config.yaml
dataset: "single toy objects rendered from many sides on busy backdrops"
norm: "layernorm_no_bias"
bias: "all"
qk_norm: true
parallel_block: false
patch_size: [4, 4]
layers: 8
eps: 1e-08
epochs: 39.8
final_lr_fraction: 0.1
warmup_steps: 790
Rows from block 2 of a small multi-label image tagger, named by matrix and row number. Rows with one number belong to one neuron. Each number is 128 + 32 x the weight over its row's rms, rounded and kept within 0 to 255. All counts start at 0. Numbers have three digits each.
After each neuron's rows are labels from the 100 images, of 14848, where the neuron reaches its largest size: "top examples" is what is common among them; "lies over" is the class under the peak. Only what is clearly more common there than usual is listed. The data: single toy objects rendered from many sides on busy backdrops.
# gate: MLP gate (model.blocks.2.mlp.gate.weight, 512x128), inputs 0-127
# fc1: MLP up (model.blocks.2.mlp.fc1.weight, 512x128), inputs 0-127
# fc2: MLP down (model.blocks.2.mlp.fc2.weight, 128x512, transposed), outputs 0-127

gate.29:151153145152089142144060130178097159099139194098181142113153117111172081146183115044145106143185126122135129131125109070170134123140106116181166110145121107067161123077173156104137105153120095098160143091154147190148139131156153132069061105158090172122122109125119134139139157119131135191171122086073101089145076082112176095134131166164154137101094127098107057114105085117128158163144
fc1.29:114129104137145136087103111091157155167078123151097152141123169184121163119130147119118127109092130089116080104142115110132179125138168169120130176104176164122096116148067115164170118104111109156033055144098148153100083158120135097122139189105126106102119149103102130110157154097153170164195136112138078056155092149157138119091130096103094153070128126115209069184175169164152162164128
fc2.29:114117121168144162105143151150099044139132141129160148126141123055100133073119116170096099093097108090146103118107133085115134184127161172149124122182095141155152061179134114122094066156150099212193140141094118092126099076067084131111143121172171151110108166162100096087110157107136145079197163129187148109159143116137121111105102123140076135157143211135140107179132128097112120144144
top examples: dotted; mug
lies over: part in the main colour

gate.398:146111152127102155115167151107133143140136114107113103122154110139143140154098160115171169149156145162093145096101145067126129095078203121130162124104123132149123119074112127147149115072153160174046116104141114151155142141126192083167194154134107134102081149161117040131116096129108213172093111137108118151078144176057158092162122153070152192104085107094099163101133119091126108152064
fc1.398:119131153118152110146118133099162090117154060130129118124122157146108110169095085090125126119084089111145156101153114162131209110069115151144094087091168061069085174154129148119114129110108170105114133148152152166137137161129143151147187120145115154110172186167122172127166126183157161116097108066192100136103126164091029123078129074089176147178097094146096111109134075165131140141097
fc2.398:070124090122124137127150134133122098130137033172128111126202134158092117129147152088146116132113155133139140092063108138109092113151136124118105106147138124174132129142150159206103074109100088183158138096090171118110157141118140136163155147095096083110139192142123109146131062094131094125176203134151195129091184103126165100164145178123067103202123170118066114174118093117154090114119
top examples: flower
lies over: part in the main colour; brown part

gate.313:169172131161154112149086135164178145113134153077086155092096177122119180095099109080170137109063143162141156084134182074139135132125143104141124149099125149191092076124078118162106137106061148122096110136099110114131190151127115162128095106145140058097155178142131159153096155139129129162121111124134094148150175072108082130124115041131110139176051154084156115150115105139187166166096
fc1.313:134127135119063157130103095068097144113188110198142049116170154138115099091133175131110120134134115177173139171120121156150057143147148215115109065093151122114120138198119108153099114141072149112115161129114093109145087166123160127100124133122197102143168130071150108152168146163134170082145142119147140091173098102075147134128061133115110114112157081143132106128032139122104152116128
fc2.313:113117111121136153113107089171172093073116151050103157149151144171121172127174140139098123134066155134131126143133160109069098157158081146141099045139161106064113137176104103108133109134104127112100135111149074114097137175102143135191097104097108134069137100182167155118148157170066198126146125091181071184126172128109126160150146073147148201128186147155134154134099111119137141132096
top examples: hammer
lies over: dark part

gate.53:122130114147132135162124160179099084130159178133111104085107106172181134090138137108181120117206199114082094096098112099143121134119150110144129089136115141119156076101159191102144083118137135100145130109150170122135164118167167136157133112140111167095126084164171031113092075064135149182126164108116101059128108112145168062167152143133167134082180141140087081171113148112082140092106
fc1.53:068120180165140125123142170106119157108084143125116119126130123183085128088106088161151140070128122060103099134119168088141124178051167138061152095100107135154174108172119188112138145097075150125126150170162095170163114168121143129120115175143147175125081161166153112145135092149130192186096066179095114088068141150134097098118143147115096144109142085104120117159081114164113061116096
fc2.53:167134122076096161169125105174123148119136150101141151133077046059105114071111098120094170168109158126106127113140166118158139079122143106133141128154148129168082108163130094115150110093156104121078188143152114151158162140140132127117165118129085098135126110057080183103100127171124115139113149205060093157126085123114185174163090104157107136093116090142187187085124156186077168127155
top examples: white
lies over: part in the main colour

gate.403:120160156176138206174140135150185127079154135155174110146144050120171116091117170112153081147134123162125141180165134100106096087137113058152074159131102124197055113104166140148085148108062158141175144139108142141124115124146166116195163131114065101124115139099103071102097142104125085110154126086116120074116128127128145078096174118094110136150152139136080138186155181120125112150083
fc1.403:128125138125101097114136135125094105189089135059158078098110121118137082140113157192065084172148119147137123155144167137112066165149089208098143116119101138159150126174129164085186148142168123060168146127155098120152116196119140139090143111157151126213088072169132124099128130118120084111129096124176103173188164087079112129093108122139118107190153100140155133136136150174090155085150
fc2.403:108138142129104120109113142145219093149152079190144163162120148145125158140144136069140148113067130140126167173101100117076154157113107212059083166190155143167110140110140105153108137088086154088108105153141132081115127106158149081122149163149139117171141086117185162125209057175160118142170139077106107110108121135140115097115086150130106111108109070166110078090097157116161133090123
top examples: red
lies over: part in the main colour

gate.170:083111191157116158118122092109126145152115120135114163109125137136123148165093093113119139205106145030088131174075107092123157104112159074090176142159124147115122122135087077097160103144108071172114128097143119114078185132117095128137142184112077123115113130167124137130157152120114180215121137165148096143198113160138182083108035160134120141135123174136101181120179108107098127120159
fc1.170:147144088108124103127104137104116102134160111200134138084139097184176113118128113122158130151144152137166135165084051129141092105137119118139112129085146116069169192137122104169177197108136090133158117088193133119087159143151042157089144115104110094133127128105146142136143120156095113102087102086046094171093126162148118165141133144160152177118107119230151136135050141113095149174141
fc2.170:133154148111135095092111122138111074104169114109146128117149124132154076169173127126159188101212098137115098150139067123066109107110156109124128090098079142078146154187114155081123101103114144147119105141094162016146155114159091172111195141122108087087090146131112149143119162132133093160190164130193160164107133114167138152112112114114122109147082145158117166115148109151140159133024
top examples: black
lies over: part in the main colour

gate.182:136131132145113156158085136177166045071121141121127113068141112128136132085145128099119151136077154144120133141182111158125137145069114101135114093109108160217086135121184089061082113130089100139119099059120094066173147180112172148139181105121118142136163164125162142159126163146191132131090166057170081178151124114133112125127085161117108148162079165080105142104129091115099137149164
fc1.182:100110128099136118163111131150119128088147128126129099191095202098140094137132080155192121134190140105131114130122137130143113186171229102116121091152189090149088081114099124160112148087168107104081154164099171124119112134141099112109056138115118105146137137132106080173133132062114149148098108128171147123129064164148157139147157201129205084128147180112113163125168117143146071112073
fc2.182:128124135130135139200107150098099131145136123121170086085105139107137130092098119102085149061201163109142156120090080134144144133148167170078105125077114140179092103112194163110104127150101130088125131123106107152179135163121151079094159149134119167116131096051149157111110152120208126129111136163138126144175139167149156112143080167029175107077097190132155089103095121160067113158111
top examples: black
lies over: part in the main colour

gate.61:170137153129079172141078117178125085059165120141157087128136143122126123111161126110151090109166145155146173118183118116197135108131102071153057153074121209130100164088089080163103115113085139165094134148111092079130142109129144103136156104134145095141158152116100150130166153119159125107169135062096166132174133163077078107131139123123114081193145139078113111128142167109149178042099
fc1.61:070108130147112156117107136129153202109150153150110174141165161124133102094075143084160179110111122087141126121081095100148108164132137056151127142127151108173091107156124096179153161127122166135103108106071127067107123075104166167112126125214116099160102134071099173174139148112090110155124132104106125157162173114175149166121121106103191095162111196054137095131162105071102117160171
fc2.61:142146138192126164176079164173083144055148101138162182127156108085047096150175152122153108099169131121152108170206155111124042102137112157173127128113088135086122146154132098127108093121090075152154173126169119109169112110099112172117135043123101137109097050121116121101136090159106107148180126163141133148108128114188121156137155146134138111133114176175106147112061158121115135124149
top examples: white
lies over: part in the main colour

gate.481:126096127138129167127084163162160171082118156122190138146141123118129121132143136101155132109154150145110109124138123109071062183057075175124105119167134155169119088052159210149078095106135113060168133137187113153132150086217142117078117074145128136144153114110157107124158150165098124150119128184071143134115191156151168097120085128084132136113123147072110081116070110109146123137115
fc1.481:200149171155067126036120090089120115101096088140163114143152173134124093156158058086107128137129127153158143159208155108122112166183114153134103181119131122081116148202148152159157155164128087146098122150131123103114058074138115108126136129073097147163100135072139088146140175146132114160146117088100174115102107128171161088097130126076108120176108143072181133124120139081150125169106
fc2.481:067126185122150152149109139097092137144172121135109105126111124087174102224132104086168103098143109104137102118139076121128086077133090137097171182143114144079154133093105175107203101081120181125192151122159136166117128097124110101175110098125158107140122102137167128130133116124133146156148096206184122096129121108139080137134126136110173191151113112200033141091100136114180106106103
top examples: trophy
lies over: dark part; part in the main colour

gate.37:125184135112070136105109120116168183080098160146140126135092166119160167061125129066103115130122130163167194138092131123118127158153185126101135173134106085133162161114136130124125155172119182096069141129088173159097131095076161176150120141137151149092142206134132147161126137136166116106155125153130133134128116122104128093065100052083145070152051154111080133085153058093086137147085
fc1.37:185137119140119092155087122116119171130098072115144108156165137074092146085102194138102171108085148152146156155151137114137168091041110111162102086132145117117163146144080138106127144125116107082094120135162109147110102157123165159133164171182128134081128120084142121076171113133022154157088146172054115142109148109162107098157157128126179172093137170073103132158113124129180101197119
fc2.37:085094103171091132155161128117168153098126137167125168117158055143097105130119118042094124149120143140121182141091160176135129161146148151159126131117054124153164133137175084160133188045152112075107146063109104139090087145085177094132100149142152130166105165174157151189099117067135114181066117150132124120110109152110113152089092150123161130135092113124127167178185128120140089155081
top examples: ladder
lies over: part in the main colour

gate.232:113105110139153159090115165161110106092166104188128092125108089152111099098165189074158142102183143145094111128160082147119130149116151036144121158137100136138176157090071108142135115123092117078127184169129171154148157081175180077144088129129136117176129112141104161110114114172154176132078087134167140161073141145119062082096115100125166080138089151205149132123111156103166110111080
fc1.232:085102104144135167118189121138156118124174058145092170142071149086073094175159089155133104112100120095115127105142107150051111095110105158130122124170095046162133130100145149142078136175147109117209189117088168143119154165187108087159140183134135131130152157175143162128131107150133129133099124114191148121099192153094118072148091108166148098115150114135142170098094105182124073132148
fc2.232:133148110189145123145131108116171150124110185118163099139100093164160117082155143116201130146124059130143097176076064153117186121126222149140131077110075073116102079187158134123149128126196153142125108107079108090154177140164149176136114099117134146050105091131097108086148100115136168148137113104099090141157121135163146153091071146103141150086114087170118113141149181159105152108108
top examples: trophy
lies over: part in the main colour

gate.395:095128064129117105126112141196192131099094148103168165180119150154129162089147148130149115151122143146138173108106129050082107149096064170168142114172102122092132083065142171088062072073155121101152099133144165132132186152173126145067088094155157131094117153138150116184177123129150134138141130154117084121128145176111117134127134162108120138131078170127112098066164050113156111158087
fc1.395:125145124126113133175145120078140201150128198117152121132161151119123165145103094171154114085144148131155102146090101101095153110095179097119134103101123067098163121160133061095166150114115133150194166129086176084071124110113165142141100154141161153119158123087124144159100104136108179140116092094067109162063201128072149115138123148147101200151155155155071137101121079129156049158155
fc2.395:080174142176113161094094153161160132085168172125120111126138187134088168148114084144090120062154167170152123081186171154142125122134124127114147177156138143157103161100129139149090145124129161081135154105100115104153109142102123155159132098113093122114088150104031094152150133160158126077121126075094052136077093167164138151162138159165141148123108149116150150179106153102155013094110
top examples: house
lies over: part in the main colour

gate.82:118126145145186197079138057180151096089127082132113148100087102151078113103130135161143124126079164103110146100093155110193163109131134104156111117077110067134090091131191065157083160061082084086106106157149103157086142135168099124168119122119181223157172165131130148119114139149154136098104170114109158163121088151087119147121145132167134126098153150128145182176152135098115105131102
fc1.82:117088131099096123143147193092131113120156147102117098168139185140161149191091139134167095101089163118147097075157086109124211159160150147094100157183107124170106175104101151128154141134082115129086139136073126127076102103108226100189146138103180145099119146092172145124119084092147118169109101109087160109114187154078092098123147147057123117136119135108180091124123114163184128152134
fc2.82:124124120173097139186112131157132129155139138117043151125109071143114082134109132154132108173088192160119097113079067165093108152191135091050156083167149163142112179082121147127105104136112191105143146119142119178095142166096128137082139141133173142159050125169152172188127072120104192138120154162152099101121102120136114082097093093136153105118164116167143130155136172143098060127138
top examples: truck
lies over: part in the main colour

gate.371:131137147151125139100098106158116104104122164155201161116130114154088174086171089067179103136150129096115144091111143059138150140136130105134108172141126091102119098090165175164088076134082116201175171110121167222122162166149140107129115156103107160076094148197131125163107166129166100130196155130155139130056129113141146053102133119128139085099113118122111120147065153112132134155080
fc1.371:165129085132175154109137055125120134123237128083111200099117124134175115150144121147047124173197139113102134069108153090127084128184140163161133095123109141153098104120166144137160112148177124110148150128085069103140164134130121125104100099123112097139137115199136161148063162106106072137152157116091086151186121138130143173097122153125139109177173161152133089101143081100112121086173
fc2.371:139118164107097161136123132097186110149156115117063059150118173090133108127149138115165115085120174151159134094145082171044140108145048184146121178173179139120110176059121141110153155115151204086153121116128175125119100086146141127101137110138151139157130117130185144170130159112129134080126088086114131108102099158138103120140146161104128180127135133108161043085093112169171067092097
top examples: pink
lies over: part in the main colour

gate.368:137153141148145125115128077154133062179149116144110117119100181124160112120127115089154112141162128159178158150156075157168089152144122138101090165153136076127080105149084107141101131078127139147107124164162186176132170164181094158114206100121153137152121158108126145158141166175119138134121097129165127082144118117100093094083061048116127092188084079082164117168124172106097128107039
fc1.368:095104127132143144125082136126123116098117115130141148112082088142128138125084131156093115134074132135123111084086087098072166125113067157110166107080149117110184100167167191140141166153201116120194125134150112119144162119088092141100081091169114098108101142203136153193126132103175091183106120107123091092162131212188125136108096140164186067157139077127132100131119130187113080161134
fc2.368:101148188157158152105108154148082182111121060077102143104085101073102077162149108093099155162152077112136132129146117123118113121143101047159155143072109093095172124166112191123164112080161079173107140112104103143155161098105130137147139143104084098122096111117145146133118157146137106123160163173146115160144146153143118131143140147113130103087077177127194096055179105138091197150209
top examples: snowman
lies over: part in the main colour

gate.71:088000058089109143172160168131148176121110150140137124155138118151087120147090125082149175097107184136044024054082074089116128120182178142148164127126137129148145132138117164154133144131157150124153134131145159132147129135126148152139129110174125159112149082089145138125127112144129101149105110144123124144140117137161157126141164115116143119145110151117157114147147110148126139111102
fc1.71:171166193152091077108106092081114126081097133095128126131154135140078115117119104107148150120122052120207144174162190070118112110098139121141099103133091129134159130146083139157112149149097187116112113083118087117169106120056158152104082176201148127113096125129157141118167168122061226116139119101091118117136128093117139151141171116067148106173138186088091132150119102122164158129142
fc2.71:072000086111178167151178161148130173161139156181136091139096124085148123145080126157094156165106157119060078077035097126135169108136136155155115144049174154122108165144109157142122104166120124120180157140128158163113164152174095140133128101135133140142172141156150113125149121141157143122099162148114107176112148175158157084136115123148123108106108099093119108120096134128106099105119
top examples: purple
lies over: part in the main colour

gate.282:109105125137139143161113157137106148137168085117085181117130128161107118146136113162076157158172143111106113135121180109098108220106115157111135077057115135106058102128151121130138062119078099139131132120147102064149087097123123129098123198174104159175148139099161076113086090147201181116103157095150120162136137094108164188145079146109153115114152118172154074136092094156124120062186
fc1.282:134110138163136164127092137142138152121121147155121169089039066074060125141119154116114156135092118150105129145115154148154115139160093159177153105184108118119104101103154144132144089045151080129145146155180109136140127179121098163088099099132090097148163126139110108125103212105134135101065129128147065164143160111065158147145085143176181170158118117108123194167169171047134113107131
fc2.282:157073131122108142038153083119116102119156146154128156127125122185069107188172137099092097128110168176098115114077164094124138075191089087154120166134087133195127122099163122128121104106108123129161109149101117137113122092122170184144112089074073177175054147141152164158134181124107143159117140145159114184095137109159141198099168079087136133092165160130112143180094139135133134090139
top examples: truck
lies over: dark part

gate.489:159190156160110149122060116132142161035152128155166123129109047139111161072133145081126065133115135176170150108111126072173146098107117062150102169098109181164133114143109124165109129144108142163133129152133107125129145094176135099165115100080086120098117224138095143161089179142120144068144124105106116084093163125172136101125144063068103133150120160103112073122130123136163109138157
fc1.489:168152143141100088111086123098100119117136106118128097117153170137050143120149101194066170141161134131160154160175136170047125141126171173117166086081096188146188125147061100111144168164142062109090149110139117084135106111133124148122110165149142164128131143140148083180106055176104136146152134128156136132121126098160088132089097168137075102152141147143163124084094085162144049086116
fc2.489:117127162158134081162151125106181162137125143148136098136118124160162180093134141089136091109084192152095132161115121116049121140068125215076108132093133095171128102088105140167116170182074184113131064105120123100064157179151153088146168156194097123141149144164163092178183151123104147122128138111164159194108132134140123140098104138134106102122112115098129079161150071095131101084097
top examples: red
lies over: part in the main colour

gate.435:073143144148101133138091123146171071087102124080141127114139073132165099125108130085135137062113192188166155133115139105124162102123141096102072142126149158130125125099067116110108103101132130126163123069070177039182211170120172134181106102154141130132157121104119180161132166163187198142096116121117112135154076107121135161131135153082098131069100146104113085146107113088102108139091
fc1.435:153161136172132131120070143081149117205171117129071198048129132163119157123087118069155128090065138169120128144140114127085135126169171110128113121129121127121108151151154124161138187151101158118148097076109118118122186149107163127127147135102127126061139111190133140085111131123126129041153151141126093110074123100131133161133070114158085175078142072177128122149067131108115182168190
fc2.435:166101047136095068163143038149161129119134120128162130079145162116123134169130087155129163174062105144166146160149125163093112113101086161091125064084122042066151151167130121141131111115147107151104155139068121156115100126108135133186115111138154113210165077112131185151149123148143121188124112125140089178124182108129144143110150094149136078164132072147121118119156103106109113120183
top examples: hammer
lies over: dark part

gate.307:138169076154116136123135111111124065184129170123092178084091142107159107102096155144094114068160133143109116123079131139121118165170171102090152093200120106160128124127148092086143140113149120070090159143183167082067183092153144213082131110135195145127165126161086091078119076145121145125127161207146090072138093106115123115104137104102143165115147125129141125127177161125162102181114
fc1.307:145118190190142159084105155083120118113138166122156119120149103142100162172150103056102140123143133067112116183099168092126068096081147157098172113151086122079114142174151096124166135164112139145150139064216157136075127122120139139106146116114123181145105077140136135081136138135079205160100112125156112134135152142103137141133098084087142137052105090143172173147089129073131150185172
fc2.307:168157114164134151074140107084160110176166128103111118128137207096177118107099140117141103141045117137087146122130115128151123156122143107145199136128178107167151174053134104120178131103134093071074154153161138105090123081125090165070154092123153144127147187189129108160126053121113107145131126144083131087103106137130158187099113105186089151165143161119150078144167100147140069092101
top examples: pink
lies over: part in the main colour

gate.434:087124070104142137151114091156116108149078149113116132099104150090110157155083158153128142138101148091099141116113095116158112064081111153132186080168118097124194132123132123072181087085141145099089128142153124159147152135127158146125120141163167132100129154179124165112090089138157130153103181198176040160142080139136138170112110045084132150104101128081055126093171084166182100128140
fc1.434:134114138119116062159112176127123115137156137134197089165200076087129097114164154121141182173193110101111123181128110097157138160099101084101141091097126151068150146119075136056133099151113112091096132147187127133132115101155138108108121149168145087149141103108183113157154081147089176188132152143114207157114115146141148137142145151091150113052125093081136098116084169072146137133071
fc2.434:117160100140133181197118079139086194143140123200135096150109123087132128218151098134163129113131118077088145111115134004151102086057074127092149149086125142101120130175142098177142159134119141107122188172167125088136143096151117154151125075166124165104152138112154152135134086110107108119155153144155088153117172141101159112083141132102094113128158173070071126122094100132141135127154
top examples: trophy
lies over: part in the main colour

gate.420:086137106124149161166147080120048135155131091181130186149053118153082138112170145139147099087190131081138108105121133166116130174160143111107143114107133113100156137142108075099135123147189066105140118152097102133125163138137136167092060120176144094148120113143098185098105071167187188176122145193154104093158117077143141093129046094107139094090173140152134147126149126142168101137118
fc1.420:111101096130168110098098069172104139107155165148089155094049091137133119126155108057104089157103168138160129124071145137204081145120110179140168134129079138138121123142123084136130089117183182134137116171145102124130132125138101171054083099095168119169129103155128147170111142082131164123126145118120063120171074059133097172140121155127157116172158146115117215160105071128113124163158
fc2.420:136067095108136153087170019095108148105168113207115168114132129196097116104173141113113108156119135118117125134126182113137069179060124118124132149099145118107150105102105107160097120097125078136158114119159128147101141150123139193203120092123088164167156116105100134131101145200066157118148159154158133160136121127139129172099158108156116120185124175061123143166093091115170103151183
top examples: from above; car
lies over: dark part

gate.23:140155142137140180103094134118138106081144116167064136045146152120096122119179105109128115183196157139116126143115131123150049177172107068105158138121079146189055156120174090122146130127102132165065152095136054130138155076128114160105106115148098087158139119144126134164134122155141135096139198097127195163145072128109173139139129123152154084155079142099100169093106156124122125063113
fc1.23:126128139145167118140117133151116060194105129069154116090131140064133108200109115133172095166141120118129108144184083089111113136112160180110145221117061132123128179134096109069167197153145098147120126105131112148136138072098087130078150159155125144142124124128095125129156100169103091204182102135159144137147141056112122100128173112136093117169070127119153138062101123115185123167137
fc2.23:106112148091029124108139123165143167209153129103090163098120129129177066199072161144134113109158114152133096108071091136127177146133157137116156122149136085120130133134124087189136147131160139107131118090132130158160172146149044163096153183153131088153110106103143116176153153133127105133106156113163079159123110114085136129129063184124105144130131134177138108192133118122054166106054
top examples: from above; metallic
lies over: part in the main colour

gate.412:172161092075170064110122137098095073111099145101119169128188111142193190133200140130116155130197153142120150167127121112150133132121127082173118100092109104148147113111103205087107139160110103118112109111145147146096097071145148116069071100157138179092110129131165107118191157146108149168102115091094156166119126106137100098107160170106075166115096135127125035122169140129156157171094
fc1.412:110122122149145159162128120124113126093115163129142150160144122123207159144129199090102086126139121154107132106105068095150128102122167151139162135131179100139116079158185138135164182102154140072167079102103136190088085167189181107099132128113146173114075151079143115102187170077104118125097082126071110131117137140119108163115135172159113153146167151174086050181094085084098147166115
fc2.412:106096102131133160106167121137128094155128090143112147168060164095158139101197110128098121160155091121141135134183121122076138077107092134087087150159163111113097082077102077168132137100149141145178154140142096090144077057170161125081160120118142149165137080134163128076160196130103161069084093158125205110126122152053137121140142122133105171153172113128197153071109143140134151152121
top examples: house
lies over: part in the second colour; part in the main colour

gate.425:117178148122142147137134079163106100081120095091152131149087079140196181135141153142108033051172145080154167143119174135131188093128089143162128088171102147136145096076134092145078072156125087119131118140168162127137112186142078158120074095144112154099178161169137106172097187127137147167163126125163070137139098106111132132152148113092132139114154128101099154101136083130147115126051
fc1.425:167161154095063145123127141128133090087114142093152058121121106070107106136133117119128095142161124120135211143141131095175120084119101138165161153148113145128149161055129166138110136152134124120160229126205114139128109124161089127155136130094126209135118110138146100122101151124107153106055063130139172150154152126090122064172147153127105169128092178039107158108096143142109090166097
fc2.425:130118119155133112166149137149123142133114215127130108117141138134152197133101117150144067115167151129117138145094141171078116119133118105074164063096139081111074140160105140133147104211156135086078168100178166221128152098088154101107149140168098178110090192120155141103124184120115145087143119104125107143094110122168201080124157090148159161094111120118121125130115108027116105144116
top examples: from above; house
lies over: part in the main colour; part in the second colour

gate.389:092096147161159167120148142128100090096107181159156112108123155189101160123180096040145078129159157065090125123124157101111162128096097119175101149178147073124109082104158121166099088126101117164099124145121210126135098117130122112114112072112156092161122123180127147155156189112163186193110111110128164091127063136116153145170093149135163186119132140066115101103151092068139147158120
fc1.389:127098114129064089059139079110076119134129085130143186158076148132140119151119146093168151172144114108145135157107104093097123150145146157147216134138132153134145136068117127140133132119189128130160121061137123117092117093123157112122101070159201133157118095126156148168155106117055142188118139111172119152166108104166155127240153133106148092129111091083151176059143108098156152157151
fc2.389:099075128087081161149157114113101158130180137179098133133164134124145145143132136143141112127136154071131124094089122113139170180118113089127124107110135165097053129060117109155139095141171133162131100111115120182123168145130151049163115129149139146134179121096198126162152156135135185182066095094069151122132083196113137098130099168134146150157112121055092196053159097072112125134137
top examples: from above
lies over: part in the main colour

gate.498:150125133119083141093151070091070157115146133172188123159184102135186099128114140145083106152171115114148119176113086089123137144112136138102122137131193090108086087133141114187181137110106035158126132103099165165092069134132086214175134136174156106123126123120085119149216119128104120178152134123160130120146121149083210071124144135114129112126124121127157160137187134105111136119077
fc1.498:090140129121140073157144112142093148105090075132124130218131150111104154131191156198168106148119131110150116108103147127180104126104157123135166124109119121118167156159101078139153123108178113140141129159155093107045153133084105134128115165065174139118103180151074102115124168207029184158127121142122107184091136154120145094156101117098112108165134154117064113157129125198114088103141
fc2.498:190151097142142105124135142143144175118120174165141176121127148196078134150173078145130101092111091113135107140161122120094111106096071142162123075160087123076121114152038157071113136137180125167199110085123119117135141150087146196138128142123120100093147136159164145124058126129106095164143149078137076181149174122126137181129119067158067111144135119075171131099131167081144180138141
top examples: snowman
lies over: part in the main colour

gate.18:145105151136119152144065164127167134110131176123101198105131144164154206107129084141164162174095115096112136144108113038143087141158126071113165135098104133084139125134100132180143166098076150119106177119177170144118145098102169143102129136127111070035143124162161168114134161107111177168101065098165114204144102162139125122127088117080140172123092170128112154144106142111159130144074
fc1.18:162108117109131140133141081096110144077131118134151120118166118151098124159127056109155131172110141115157128117141116125152112098130120170094125177075095168131148149142141140123167128151150134215184148072120115133088125136123134088102132113082047087136104137146168144163124134154123067146173133100037155166134088137214139138114101127176137128116122060161108172137032130108094106164204
fc2.18:125139181160149099116124184138115114100070139134175119161184079127131129180122115181142137107136092106101110138123162063110128136122151149118146097146102111133147117148113130119117155154072167163100064132125113034155105084120153113106103183128113123058107106094113105075151183149129225180177121154180115187104147174153126135135154113090141133091141144164107152090069105122118117140048
top examples: grey
lies over: part in the main colour

gate.238:135125098146131194175138127150107186138122124157115112182202101176124092084183143117101138099213156163140116166084149138124076117064085111137105081148126122079134113117145102116116136141136103126165103038108162161088064142141140167171140124096154179136116104157126120100153095126084149102107138112155128132085083168141130092204114122118165131088163143184153137112146065089087087103127
fc1.238:140137116110094095136153137121135106120134128145167077128127094096145080080129167146173107071178122090201106151134059133132150171111134134163112154090116165144110109106140134078163165170157136064186185190071131132145063103106141136166121156209171108132104122121097096168157115117161167133116097115101163073089103155148055129138151107117142122099137137140174101165129132132058108131055
fc2.238:131130120182137149101081103179156143063129169113084140089158243151075151081121111134182123149074140139105109137142163096060089130177075154106138141128079083157106153132104147179153064141170134118136141087073184146115101136140128140143103054127152159171128156124117129165159133122100113125154153134160121078079131123120112114142131109108083152177173169101119104125167146087159172149096
top examples: purple
lies over: part in the main colour